{"model": "text-conditioned image diffusion model", "dataset": "rendered made-up planets", "conditioning": "text", "arch": "unet", "cond_dim": 256, "residual_init": "zero_last", "optimizer": "adamw", "learning_rate": 0.001, "beta1": 0.9, "eps": 1e-08, "gradient_centralization": true, "weight_decay": 0.1}
Rows from block 2 of the text encoder of a small text-conditioned image diffusion model, named by matrix and row number. Rows with one number belong to one neuron. Each number is 128 + 32 x the weight over its row's rms, rounded and kept within 0 to 255. All counts start at 0. Numbers have three digits each.
After each neuron's rows are labels from the 100 texts, of 14976, where the neuron reaches its highest value: "tokens" is the input token at the peak. Only what is clearly more common there than usual is listed. The data: rendered made-up planets.
# fc1: MLP up (text_encoder.blocks.2.mlp.fc1.weight, 1024x256), inputs 128-255
# fc2: MLP down (text_encoder.blocks.2.mlp.fc2.weight, 256x1024, transposed), outputs 128-255

fc1.131:133185120148118135138166084138134113128068102180157178088187134174110090115176097131108091140107133116109149076124121213130123139122076135144117129080124144122094112165129142103119167152132125096128124129125107143135091115147160094130118195165182168111075200082194125111158103218110113124118142159112074144128122165125143105077148111133135078144123149181066094126173210105147147080130
fc2.131:075078133135103152125118194111139139134162180124134084166116176085169138147088179094131157185115142099184098099139164064117126110171089126087100117163111143085154125133156129146142104092133148176158121178155151105140172128105081201094174088068193095106146080143056137149098143059151168104123139085087171135103134096176122100157126138132152173084113141099162109152122052170124128148101
tokens: "ice"

fc1.219:118181116135115145135159102137138121123075095169134188086182143163092095124168092113107116134094107129107166090121113197114125123131062148139124112070130146128101109173117119112117171141123105100099114122133125132129083110130178102130105175170192153123084184080176126097154110237111110149111140154131085150150102178117149114087152121125149072152109128177071112122159225091131161090132
fc2.219:082074141136099146138130185122128131136167178128139084165123169099171134149094187098133138187109164089187107099138172079116127123173108123093094127157115151077157138135139138155141115089137152181158134171154151113144178129111076199091177107072194105103134081150070136149092139044142170093129136075088177129094145111187112092156119143132140160083114147106168102139121053184124134143100
tokens: "ocean"

fc1.534:118067151115188183131133139136095119126170064123123083151148148146156158141091164110120130108157099151078141169139139094100140184132102100128083123144121122157187133130096157141144128159102133208106139112100192106054159155115117120149124130075166112142138092187099146097111143039163159113117098103106150167067110119130083094143105159122152148125113104100161183136076097161019113136105
fc2.534:101138143099057122116120165110164151149126191135115156134098135110135111152151092130123191139109112131153111076135145094131151087147105134092189112112138139104123153137150088131098100087122138076141059161147069146128106110118156146106099128129255121099122155085114119177096127169127083131130135136156102078117128086179169165171150131122195117129152144147103074119186113103152134130139
tokens: ","; "<end>"

fc1.200:168139133157114129145186087137146099100072126182133177116205151168117094119157123161120104153122131099111168058116134212135112144150090138148095122097087141121113105181165165122108181162131144126108162116121117143142091119157136119144124199183157157103061181099197127119161074179100143130127140160089085156133105151079149093076127085126122078144135142152070094129155181088160140114098
fc2.200:043122117114093180119118191111139159143158164138144115172124193095160129151109133087117175169108109125175090097130179056116148105161083128103133104142132166076135106130150110119154084078120144148156078196152137098126179132103108190111155096066222093089134125116056125158120154079160140098119147101115174115078123104186131130154137146115174169106126152142157097149133061156102139138120
tokens: "moons"

fc1.460:048174146086152128137118129082137090118116082161150136079146135127109151145122077107141137101136072138128118116124136169116170059120103111124162133108149104141046153122116116111150114113097106080096100157174106094133090133080159094141081148196227167142167193070156096070130156187140128177123144102154133138136136118154109155111171145111207106122119104190077118127142177141166115085183
fc2.460:114055134131146152133167141163126116112095103198133119158182150141134128098111179123162123164109206119123130131131145157124107177202158104124076139121123150061140161179113142166126155144124154165166169131100161105105225126178060142156172140131055117108120157178126129123090115063110176105131146045089102152103136151122056097099097159139050090103102098136140092135086100132057147097102
tokens: "<end>"

fc1.17:067163165083134140110129133083138132153127112168155147084137109115103133168142065105126143135107091157104125103132132149112134076116093110101175105110151131143074128122121087144130081113114106079112088159161087119133071134122183101134065132174218167122158205109135108080127159189125110161140144107179099120157120117162111168117173129096195135121110104202083135083138195121153126075156
fc2.17:109076151143134152144186138155141079107090114204131129168179155143141118120119206125165101171104217102141138122137157167122126169206169126115055145119121152056145158191112159169137166119110174180152170138107165110101207120164068152145146164133082108094120145152126128137085104091106188105137143062075107159098144156137066090100107164131072085099106095126116084147101093137069139086096
tokens: "<end>"

fc1.230:066125123149137070122138127091146136100118125202208135125111081085120093179124099090178155157063115089179086090115127132111163136182136084097155113141122196118145152200138116164128090092111131079181096147177084170159151114135116182123121145146122139129120138093122118107092152136128135124091130067119090124133174108148086139086163135138135135168112161149071105095119059080129170058147
fc2.230:146163130108100165121130111167105098166140128072075136148140181176112163088148136136094091074157196157090170164140151150128107117077147154158117139117147072125111113065113139082142148143130143164062159122054181070105135141108162069142137125111086096119142165144137121158160111165118127142140134164161161130119075174110159148155114127080068105095127086145146130179167215141123120162130
tokens: "gas"

fc1.463:098139149115139146124145126119146119120118114136126154111172123127156111149140135082103143098127027162107127136220099127129190096138114130168131116130107144155102160146142119084151129122102117157086124154112141093115120131113177129157161114110168145134125148120127213129102155131169167106172031154135133132155115121184132110152132173076224140117103095101103153131116137145091121132127
fc2.463:168082088126152155142099139152123160108109115175102120144113144169132130082141112152128156191136175125119123120076151133139098158160128131105137127095141105092127127145134107178090144158174162093180133108129111137094162122170071134131125119119059135122118110163118091131077101073118122113170140112129068125081117120093099117137133115201052141118163124146148091118117075124089116144125
tokens: "lava"

fc1.369:064177146120174152120135099133097097115124042166175123093149161119095127152143067113131121103094091192116116127156115171134162115112105098144142119139141154131109154149120119105157104107096143136129113133133111112083140158127186107167113165124185139101176208098146136065137164167129159155122096101137123109154131153147121165064148170123164109138112105177095138099130159144081120079163
fc2.369:162060133130117166141147161116152110120087125194103127165148146160136128108123173135142145182111228108125150100122179148138104120186183155077099122124119119058136149157145148177127176154118206127137154136121134126078169106145081145125121130142000122089128121154124106156109074098114177146142139093103080149107107117094092080130109139128004108085132113136112062143133106120108108139083
tokens: "gas"

fc1.541:104145140119201178118129093132070118124166019131164082100123143133095156155089092122109101049155128227026110171124116120121160211117116116152141129141152141169166104119111142112157097165116115142131133082129153115050163145126184100172144138076134122132150156163114129088124145090139126128113138104129137153112130138103103138074130135140127141182112110147132158104068125139012116090143
fc2.541:139114141132073075142113165107200137134094227132098173163130114088170101129174168119157171205107104035209126087140156117125105047154131164084129120117093130070102157136150116143090135089129164106129122191136097137179100097112084177080104108175125116111114092070122127151122118166142133144144123145114127109140129089185150133177148123119142132080130145106111071168190105121224145146104
tokens: "with"

fc1.399:173115134156178099120155053161117089069083117169135119104145101143165082146153189143163073179105103053171161144152141196135082162110078120128078149127102135106159140170127147129157128088147157160093175104083125183152145106138080159140170181154184176136096075119207163078146142104101157117099096105103163142125168190111074144079114143103164113115106116115141139098101104125129166086128
fc2.399:071119125082093165106139194113109179178167131115123121143134200146098176125113063128112200094139160178063115095119131055125219133161118114119171084130159145139128119110130097117102106173105133102120055137137119061091142165116178117140102136085143105092141213151060112160106118141145130139122148133139098131081079088150167103148105112153104134146163151197099093148160150128120102139121
tokens: "one"; "two"; "three"

fc1.479:049159143087130127101118121116132146108093072185161129090111125103081132143116064114127161105124101159096134118163097158130144090130072104138176136120136138150074124140133084129116093104092130087093082136152083135102099143117185125128077135164217156124174205077151127092119197182156104182143115121169074097170121123137134167129158148091171120139104116188084120117122178111104117068159
fc2.479:119090149143145155151186133147133072120099131195142127165177167146142109120126212123170082172104198088140142120134167172124132163201156111106052142115122140051150161179105163176143178126104176171145176142116157118098203121162072147137153176128055107087105136152129129148076098102104183128118145061075111173113137143147061084107120140132093081107102096126102075139121095134100160085110
tokens: "gas"

fc1.324:038137093112137193120178149137141104105139105184174086149111192108126149137078121103125124138105067142115136133141195151129146135166130085104127120134156144081096093162135113140172134100093179147136136159133114067091236155162143142152163128077197095095157179134097164103156140128099172115135084089099118111072093137155109114129133150115204086104143114194121078138153110118072113071159
fc2.324:236121155130158128158077115118102147140123118129099174118123105136152112128183127146115126111134126133117121102125103116101087129112129176112163129121093095170155153114133120134088092169140117062126123125116123201089022082101154117123119122152169135153103074099144109129068107158162079144104137157174106161185124116116118180115154086123142159173080116053088160118117141097156175155121
tokens: "ocean"

fc1.745:044170144098147096115155138105145092142123107164172119097134112107092182153132086110165124133129092092132106113137133161127165060132127116104159092134128143093068136112150105106119109113116165110131121137153089083143146153111184136131064151174209162114161212070133139065136150177122149154118101092115103108161112110158121125078187108102193100150148127210037102096162171118209143074155
fc2.745:189089125140152179144118139151139121087089120183107126175138164140158111100094165137146107141122214145128139153118143135140054155137148139134094133127097110086130146146135162146145169149117171156140190131106164146077153114168079117145205090111000106128150088159105112137103110095118154137137141115114106137132118143068077105110095138138031124096112092077155106150080119124070146143110
tokens: "<end>"

fc1.330:118146081144121127153152174101202137106075171166136174100210152117146055099116106141138141201111184092151159104127100149164085110156126147121132106096087156131077101180170164085104189162118095094085142161135131139160097100212130160173174106128082110133075164110135119126133077152106116113167162132105057112151079102095138101154106101125055063096149136153092106118165121072154157156098
fc2.330:128107146144086156115108123150084131129192150079106094175075159140132158148138158114138127123153171126135083155111173100082181148124099119114112140148180098100189126124128090157109076106150153155170101107121151123118174146056125153079115149094000135091119081135102115186089156079177128113100124139144206172086152129163176147146147131163046203143126166108157115131112092143113105137115
tokens: "ice"

fc1.67:209088134131157110125164063135102101083089081143158136102203113128135102145176152170162063130134109103108178112156134201123121180125077127197064131086092134161132152159117173119129136137130131144070155095099155149120055109147116098160094168180220177127115135116200180081121087134130171154069105109117116172113118174064108128064100120092156126144090094098092139135095168110114154098095
fc2.67:041102079105114187128147190123156151149132136191138101142133187140117146110102098106113184166123202148131122117134150102128145121185184114099140124119171160073100121148142108130150138136128149120160107160149126086101192161140115169120132117087051105085146181151069129157108109081113148094164141080114111110090095117150119100129130156148034101099172128210129069130151068153077108127121
tokens: "moons"

fc1.184:018166154118135116116148107111121103138105102165160133112128126102107148152122070127150111136139072112101095106139129147127201080129110144117168083138153158129084138125158105104127110106096127105129124135145093062130132143110200139140086143140199148089167212068125127074136143189142139170128090090115120109133139128157112135065152142113175097110129127232048109112169160133185133082157
fc2.184:197085120140155176139118146144147118079085125192112122174140163131150114108091156123153115135113227148126139148122162139132039147139149130118096135130092106082124140145139164145144162146119184158134190133113159154072145108168083119147200079114000112121164091153106113137095118095119152134135138117118104122129109145064079118112101134121022125103111102076148101142083119108069156141125
tokens: "<end>"

fc1.516:109108088143146233121136164163145111104132095133121111131144224151112125109111105126100129153134102161113146154154149103115104175167102130098132124116108114132160038161146167128133134149135168144119136109111169139085175145157149152149181115043161084112116132139066170143155089101115139129117091098088119136059065139083125092089101123139161116127140136170115102152134078104077119104087
fc2.516:131154171108077059131112110103140127162108190088114154131117070131145097142166151138120140121127087082152129113129122135146147060085163136148149128122126145117102168114122110109135115090108111105114099165116094136170085105097120116117100142192255158140126124081180108153136161184137117139144139167153142096173165104192176171172152128093243129102114107106124149123149160148188128158144
tokens: "rings"

fc1.632:046167172082141129131135132108146126147139107161158102090103133099103151140150075119125146122142083131101089105128121152118128082100105085108173127134144133133055132147127084148116112115104142077127115147156084138128117130110166132126066147154209146143156193057146124078100156185121088168118150138159098094145120092153110172132166128083178124109099123192088117076185159132156129123166
fc2.632:126103138148153165133182139152138082090082115206148135174183164133147107118115192115169096160107189105142140115145149154117124175200130128109057133119101143066149156192134172146145156118097171173136162132109176119099192119165079144163175149120017100100125135149122125150075113104114187129115146069089110173109139148107052095087112152120087097117100096113097084154091102111087165076092
tokens: "gas"

fc1.658:176108154081159109117140083122109141116108083099176124081174105140153147165139125117143111107123069146122168129164128153137136153090092114178099116144114113188135152141096165130139153142070125141040089113081170126089061125130130100154078152173231168141182125136173174068134123154134169176089078103137103157141101159110087114091116160089192130122061081089129151130086165120087154099082
fc2.658:064097115102085165121139176138140150163149155179126112157121180146111134116113114141126170156118218142126108127136154109148155136191194122098161130104160162055130132147122110148126122132145145120188122151138107091110197161150117152109152133091114095069114162145087137182087119089103118073165128090109115090094133114184125119148143137167054101123165122193130056129158076161086126113140
tokens: "one"; "three"; "two"

fc1.592:140126146112146150145153118115109140107107044150169139102150129126157128162134127081116110100079091198107158128159098141107145174100097086186108110118156148168152175173047095183136162105074114152070077107162174126065111122151181110124044136110175158144146159137138156104114138144121144148083100128173104178140123167132123118148128225109181120136058107098118167133082170094018131090115
fc2.592:071081164114083142120168128125140094154135164174125128153145141152130118132140162150124129180141222091158121101136164139138176103200124132072110136134112147051150154155159148155135134116115159141187144154125099105123191128117105188125116176146121141075087133124140125169079105104126163087157142090074126125104161110188120088122151120149039106129153138178095051112176053167134128098130
tokens: ","; "<end>"

fc1.692:139132098150137158168169188149165128130114149134125147157147182118184113108146163125143145195101080116151155130124192113103050144112162125121072127113145111077136121137091152127133189102134160172093130147137181146092133123165076139115072122070134083091105122158094122155120090084102121142142110110096141111072051145122121097188112157131171085070170151086158102163162095133085103167108
fc2.692:062176139140152135082145073104115109122146101103181127106143118145074113166117086128128091078146113165110119162166126134153196133109158110164153131141139176150120124138146147071172101123116098123121121119142113116147128152123184130163155158135120167110111160103166159137148163154138140098146100135125142148128174137133142125055125134111143143189106148172129162083090134139129135087160
tokens: "rings"

fc1.37:195113138142174094150150047156107074076096118155139105112157091144164092143158189144149059171106096065160168150161147189127090163119095109120079145124095134117166150164131156133156133082141163168092179098086134184152128112115077163139171193160186176132091075105193165079137143095105166132086098098091159151112171178115071132080118152097180131119089127100131149114102103128109166082123
fc2.37:068111131080093154096131194111111179172161141118120124139130186140098170133115055131118210098141161175077109091129133056132210117163124122106187088135146155133130118109140098116100100171106135101129059145138107066101139159114179124135107125090180106093142198153065117164100119135143124131130148132140091118098084080156170109155110109149108136146158145193094082144168137129133104140127
tokens: "one"; "two"; "three"

fc1.549:111111074124145217090105193151136158118152136125096118150101229144093133102125099129122173140108081165124128146132180070118122149149108134088151138101138101096139060135152101136108114117147177112150087109121167124118168131136130154122170088038168067074121125142067151146154120080139124097120099140124122142062102126097176121113118137144165149129163143163152074174138102106098114113083
fc2.549:125141165131082068155131074121132091150110153093136116088118057125158116145125162147110098127158100078150133153148094177142150086106128110171126149132125146160106162111103133124137141116105089131110149142112089125164103141108131116130099160205255179166131112098187124127154141166113125146146134142120131117202153137187149133161153106092222105108128100105121175085156150158180118138178
tokens: "with"

fc1.453:133156083149129143144140170103193137105087175147128160116189146123138091091119108145128146196104179069148173096113103145163084097131114149109153103113083129130056100145185162082111192169125110093074161150129143149158072108196136156174164086130110120133100161094128108123150058157107115127159158143121062109143071098077134099139108098123076078074160131157102095121165138077187143161101
fc2.453:122121147168092157129130114138089121127192135082128101175077161136135126149129170120130115118135178142123083153104159105087171189126104108124099157144176112121202131143124115155127090103158127174172105092125150144102175134086118156084112161082010128098088084137117105189076161070177115108108133125120209177078164126154152147143138142178059192156132187101160141121105083144080103132114
tokens: "ice"

fc1.403:112113073114141214092111189153133158120148128124101124147115231152083138091123084118124175143119100161116126143138178072117120157143115138099144122103132107105139060143137109134113109127144174120147087112118166114124167127134131136126175089043171066062132131153056158138152120105131124088117097144125127132057100130083172122111108140156166148128151139167146077186134108102101129104085
fc2.403:122142162131081069159132075118134091147111155095136110090112056119158118146121163151110100130158112076150135153139097178143148086104134106164125152129127142158105165110101128126135145112109094131108152141117084128162106142111128119128095163202255179168133111101188117122150141163108124147147139139119130111203155138190147131166156109094208103103134103106122170078158150160180114136181
tokens: "rings"

fc1.558:146132074142121134132120202144168157128108165108089150160145180131150107074153150109154161198102100122165151154124177097110080131103165148111103142094161101086113113137080128123093171110151153145096103118136197133137104125139078125087067100072123081087100111144063118153134089106128115119153110171137129125068078162109168103186105160132150112060171142110176101166146114120120096185087
fc2.558:066166152148142096101157059111114090121144114092179100090124095131100122173096128132119075097148105129130124174165111150158182125104142100181126139152131162161121112126126157100183122111108088158112147122135108111177152160126154122159159164153141171133125134114173176099191162141121156099141095125102159137149183142146148109092131139106151127145115135152142175087102142160135119088169
tokens: "rings"

fc1.720:174064156107168117153140103137103113118126086117141090132152125137187138146120171131125113130124067126122171140189134132106108170122103106139054130142107119138174151143095166150139155104090137202043148103089171142074111144134101111168102136130197152158159087160153185101105128052132194160092067120109138152112098144112085106132098151078187128103073079070143189140080101120045128120095
fc2.720:058123134093086156105124173122140167163149153166126139150119165138110127136127060150129196137144149170117092081137152081141185115182128125102205113104149163092118144128160092107113090138134129085177069168130072099113161148122153147123122133109160113073115185112093122178082140132132084092149135112138104093086129088176132156142140116150085129161167148198103071121178093136112123125151
tokens: ","

fc1.490:055179138136140141138145122128144087174133120135122130124161127147144138131116143118099088115156056143081117140197115143130169090135118167145102122106132134147102165101144155061154136141078124157085127185125165074106155148123158144152163136101155097155120168101130204111131134171149142139187054136088165142156118125186116096143146131105203122111128117153124166134144153154101100128143
fc2.490:199062092109165134139093133135095196103132110169131106128118104135135124120117082142157180150101147142119122117087150116140097181142137099104163114123120122115152119131129101182092116148168157077184114100141081173102126113159074124113153101130077163131115099169131093118084124050112107121122133098152074095089131120087085143133114119192076152154141146123161122091083083106077138129128
tokens: "ocean"

fc1.404:043190154105121142114111145111163111148122098161167134083094132106127140146142062126136136102137099145110130134143119150133128075129107107125147128136155129135063144113146107105103093131123127083127103127132079112128127140115181120129067119179218156133157165077134122069127139197133120144127130104148124087139117103134118181116165123090181131115136129226072127090172178141153133104158
fc2.404:124095148142150166142189134143141088092076121207153132176185160134145113126116194120177094159103190103140141116145149158118131171193136112121054121128113150063152153190122163167140165118096166166133166137118166112090194120171076146161173164132006115099127150147124128145078110106113195142104142061084098175105133142116050092090113153118088096109096096116103083151087107108079155078096
tokens: "lava"

fc1.646:167114163089172099132125091121118115096083080098150137116176108124142130168164138129131094112128072104133174118159128173135121144100067128162086128117100132165132152126123183128132144142091143133037123107116141138089035117113116097150091145176240177156139126113191157045137102147115167182069091124132123151130118160079097106096131110098200125108057107103128184113101162125102120107106
fc2.646:053104104102097165117143189135140153161146148189132107160139193134112140106105102124137178151114213151119113132142160105138150142189188111106155125116174173058119124149117101131126124136143147122175115152132119086110206166153111144115138124082145087067132177155079133174095132080100119087154145086118114093092116123178125129144130154148062091125160111194137059137149079150070120110139
tokens: "one"; "two"

fc1.119:165157113162114115146174081155145093096071103189148177098186132154120089108180134150117080154098118093115173065128133226125101166138086137158098129079108135132120116185134151108118182146144129105100149113117123143142093102162135124148119202176164158120058162100203141098176085172099139125091129147103086159133119170092114098093134120123145080144111138158082120118141173070139167110112
fc2.119:039109116107101185110127205107152158142159168133134109165129200104140142146099126093105182166122137135166098105145165045121151098165091139094131108145131156095132094129156130115144092096123142160148088177154150083119173151106119194107165092051196086093141120120040138160113139082159146094146134103102166115086111100175142105148133149129154162092142157143159101161140064168109114138113
tokens: "moons"

fc1.25:148175130154105139148171078149134108106061097177141185097199140164109092122176109151096079127113126112104155077121117202129136148139091126148114124081115132129103107177136139099113175156125119101116125114124108136140091105160157111138130194169175169105075198089203133107160078221104132117116160170108086147123112167105145112077138088113127066150125138169066100120155190097149139098118
fc2.25:065095133135096157123113192106142144135166181125140088170110175081168137151091165090126160178114126104185088097137168059111128108165091129088112112160113150081149114127154127136144095084134147169161116183159145109144176130102088197096171089070203094100142084135055142154108150062161154103117133085092179127100139092181123113156129136133169177090120149109157103150128050167129135145106
tokens: "ice"

fc1.207:045165144116171088116176105109148092142103087169166114119150110124097164168131087132188087113142048109117119122127162163124207105140148132151114089134136137096097173150116111082152115104071153137121110127142107072142159157102153091141089161175186141122137204102148140076160146185130151146132108108115139148123151126166124114081179120137212090130134120234065083127155166133177130089167
fc2.207:224065096115172176141092144156122165097109108178092125137126153149149126073104129137134150157119204154123137152112118124131042162127135130138134136110102087111127133127121133147122150169150140110150160108113153166093119108170068114141187078113006126143143094177109117125094106071118109101130123134148083116143104146057079123112109134149023138110125097095177135124072109109071145159121
tokens: "<end>"

fc1.247:062108164091128130120125121122157143124117088199135112123173115105135130155095077143144183117189146138055140107124110105124196139202132120151150056144088164138105126154143171138140111199060119112117124166118094103120158137170159141203115109130083170135137201137129129110104111147150148125151155125121044125127092067118102099097096086122105124194147104171037120097111091114119134095114
fc2.247:108168130159135192140147102129147094100125137136167110178098176120142092144112150152146069131113166143140138162147187154160117135126182111143126150124158138083130145137149159105164177083149175165116192141129107135074176132153128147123166143103000127092113095125135152181078130105103128151138098098096170116126152136144102114131136140120019111108141131123158110105124087150084111133173
tokens: "gas"

fc1.30:216108124119098123133108076164098135097135141089103165122155116167151096117169163132092104095123043143143167155252087143144103160101124125159104146120094124151174160104141136127138118132150110166081152104077149148122076096141140136153181118128154147150103060151156233173105146102144140105125047148164160132168135159120119136148099143083199161133082118041162159123099119124097146154129
fc2.30:031154110114118165140131158119170133157119149175133132121115161139110136115129098138106155177158176116125115083106121116132195089203103123117152098095156147123086117139142108127117143130121112098166098172148101052109186167140152151118097134111145109113140186117094100134101112166117124121174169124114081121100116100171118102145166096167085108122177117219071084131208091143152103119147
tokens: ","

fc1.321:128163129126138120120173063161129086125090090205158154120217129160106089115165137157146091142098131095115164072106142210131118149162075130154113143095110134110122122171125150091125160152129133121124157126096103121128115125164124114157145201186169165093066177093216127095161080176110154118120132155085079137125142157100121103081124099126147079177100134156072100113128159110140149089125
fc2.321:085062104123112195146110205107154156129153129147129088141130191108157152137089146079090174186120191128159114096127137063094114122173069116093104123147126138119137105135160106148152106115131130159145092165160165114108177115098091195101141090069133104121160120139035135128120130051159165092119139085112158151075093099137116099135123154129069175089134165146157132158126063157082115158084
tokens: "ice"

fc1.732:164158127165112128153165092138130108107067104166133177103209130171109095119173115153109091145113123109106159064122127208133122143129082146159113112082111133123110097176136146120115184162136107109111137121129105137131087114160165124137109205177177158106080184090197148114166074208108141121128135160102073148144100155098146103087133111108127066142130144161074105125155207086164144109107
fc2.732:048110129124097174120118192110145141141167175131143097176116194086162130155101155091118159174117122113180090099137172059114139107166100128090120113158123159078143110132148125128148092081128154162159104186156141101136173134103105200100174093057185085092138093121047140162111149078155149101128131090098179123089134098187128116152132137133174169100123145120151092150136053172117133139114
tokens: "moons"

fc1.727:206091149149156103146152072093115099085094110113160134128197115145130117146153168171140067133136091080116179064141135194132098164129101129157052123134071131154170127150141180111106177155133148141066160085122153160134073110126096120151106204195172187118106121119193158096146088120123178170078124128071111152100123138066108097083107095114144127132100140102100148129103155101150131145086
fc2.727:026154082093110172103143180129147169146141144181147128156143185125117127122112074106130193139116167162125111124146169083141162114169141116111165099115163181071102110141149109091142108112122147125151080174137113079109189163138149163133151105075139089081131188124074134157126131113121123095149133108121137089091115123166140126127135151126098112132162138203133065134149086139088128111151
tokens: "moons"

fc1.280:202055139144175120135146088120108100068116110118141119129165109100159115163141190142130078135112069097155167120178132159129090175121111116145036121150091126150196134132140167161132145119137147182065174095099143176098099101126085146144142159163186183151131077121166185097130145075128182153076070094102149160111128136095087121101094150097187133094069112066145176139071105115096157121088
fc2.280:044144126085102158102127178128133170171163159136134129144119180147097138131120057135137199127145149170105105092132149070142205116168114123119202107112163162110115134125151098095118096133116118089154063160132092085123155163119169143136134129084185106077125195126083124174086135142135086095143135126142115096086122099175147138141142110138111124148168138214112085123171103137119110132152
tokens: ","; "<end>"

fc1.185:137078087146147178150134156132159146129135143150095136120156207167114095089132127157125134188126062117128146117167144124137124161179160136068145151091094107105141052147174126119086150178149163124126132119112134133161160112151135157111210127086134086088056142124115189143162083103122116063152067143088088135104069103108152087132120104148184113107164170156138077129175091109121116113101
fc2.185:107149136127086057123107116119125150157138177060116128109111082112123130132133156107113128132136001089166112142131092125134153083095110136178124127115145127144098106103092110136142121110114073133120100144143139096214118149107111114113137108159249141158143111111144156116215166161143125096154105187138169124166161129170205126174148136138255137098115106102165175140128166177178122147140
tokens: "moons"

fc1.556:180058165118176114152131115117102116095119101100132107123148114129159139153112190143139114147134079112127173143167134141111107167104116092156056113168104098157187142135097158168132157134105133189061160108112199144081108143133076122151097151148185181148153085170146159107116118062134195159091088114105125182103116124093097095123091161094190144091096101059135178140069102115071122140084
fc2.556:054150134095085161104123175121145158170158164149127140146116169135110121140134066134125195130140140168115092086148150072143181103171126141092208108104141164095120131121169102094122079121121121093164070183132079100114152147112175154123143126091160096082116180095085137178096140152141087095144127122132126085092127083175142166143147106127103136157159154199097074125181094140122132130156
tokens: ","; "one"

fc1.172:123109074123152214099114177149123155109131117119109117135115222141091132103128097131116162154126089148118139158142174078113121165146118130099140133105142095103139042148127118137112121137154178108136105106123160133118169141145130142127177100047162074082121134157067159141173110101124125098123097135124115138062088144072160117100111133157160139133159148173145075161135107109101119105086
fc2.172:126147164132085061156122085116132101153115168080125121096112060126152120144136171142110107130154101074155132150140094165143148076096131120168126150123129134158105157106104123122139137111108082134107140143116095121179101137103127119117105153199247172169130104095185124124165148170122125135154133157126144116207162131196163136167161115091204114100123103099134181099156157169190116142174
tokens: "with"; "rings"

fc1.523:139163105163116155183168139164143103154130084189114178120200166178168070096153139136109123144128119148072142082138138168112120175165108154116114135074120146124129122169120142094121154191120113153101134156101161133086141103151158138146137185098123092115051181113152134116127059161126100095169110154102097157104053152136126110132151089129122085152134158131085135128184151104065142143135
fc2.523:100100163106070075092100133092121169139163201073130121138084107093109146176119138105124161129108025105194116113122129070141175093136118122140143108161125142102148110119149102171146085074107115130151078147165122110220139135081105152090159097140171157111165084120120158145187172119155152082123101156145180114119177097178204126156122166140223179113097134114170129157107108175162123119097
tokens: "ocean"

fc1.47:028162137100154103136140137094124101127110097150170132104162122125116162148135075116183127143143067103123110118111128164112209071152112137123138101130147148125091148104115120096142121117082120096106120169174100056144118158099140151161053153184187158099132208103150115060121151188138156151152122096103131159140145108155131132077168091113202098121131124220078101101145171147188118093176
fc2.47:212078107135171167133101141167125148080110117173101124149125153131152112093087140138160126144121219154141135164123132128143034176123150125132120137122102108109139131130122149146134153148149151147148168101106153166083133113168071106136192083096000121132139078171109111136094123064115120110115127125137102110126123153052089116113087144150011141119121112069177125125063112115060157146129
tokens: "<end>"

fc1.190:070152161118164107153184094116109109152122080183126131117194110153147109136128141129131099125156089153077141110115149147121184131170105117157094125099144154136108154133112149094162158155060117158093130152116141054092173140130155105176098170148163143141107209142181118056129141171129181120175100144090113158127111135165106083127149122108161087123123105165088163135138184138069119116131
fc2.190:185061105111117168140088160116113182125150120140146102120091140106133126143111097115120165162091159137174126119129139084123070159138114095098173135133139128123155097119125094189129100101173139091166100104163099203118103111132085152088127092107123139110125071147098125150112128043117077098092129069161125095102134122119104155134118149149047157143127165107181129103097063136090136133114
tokens: "ocean"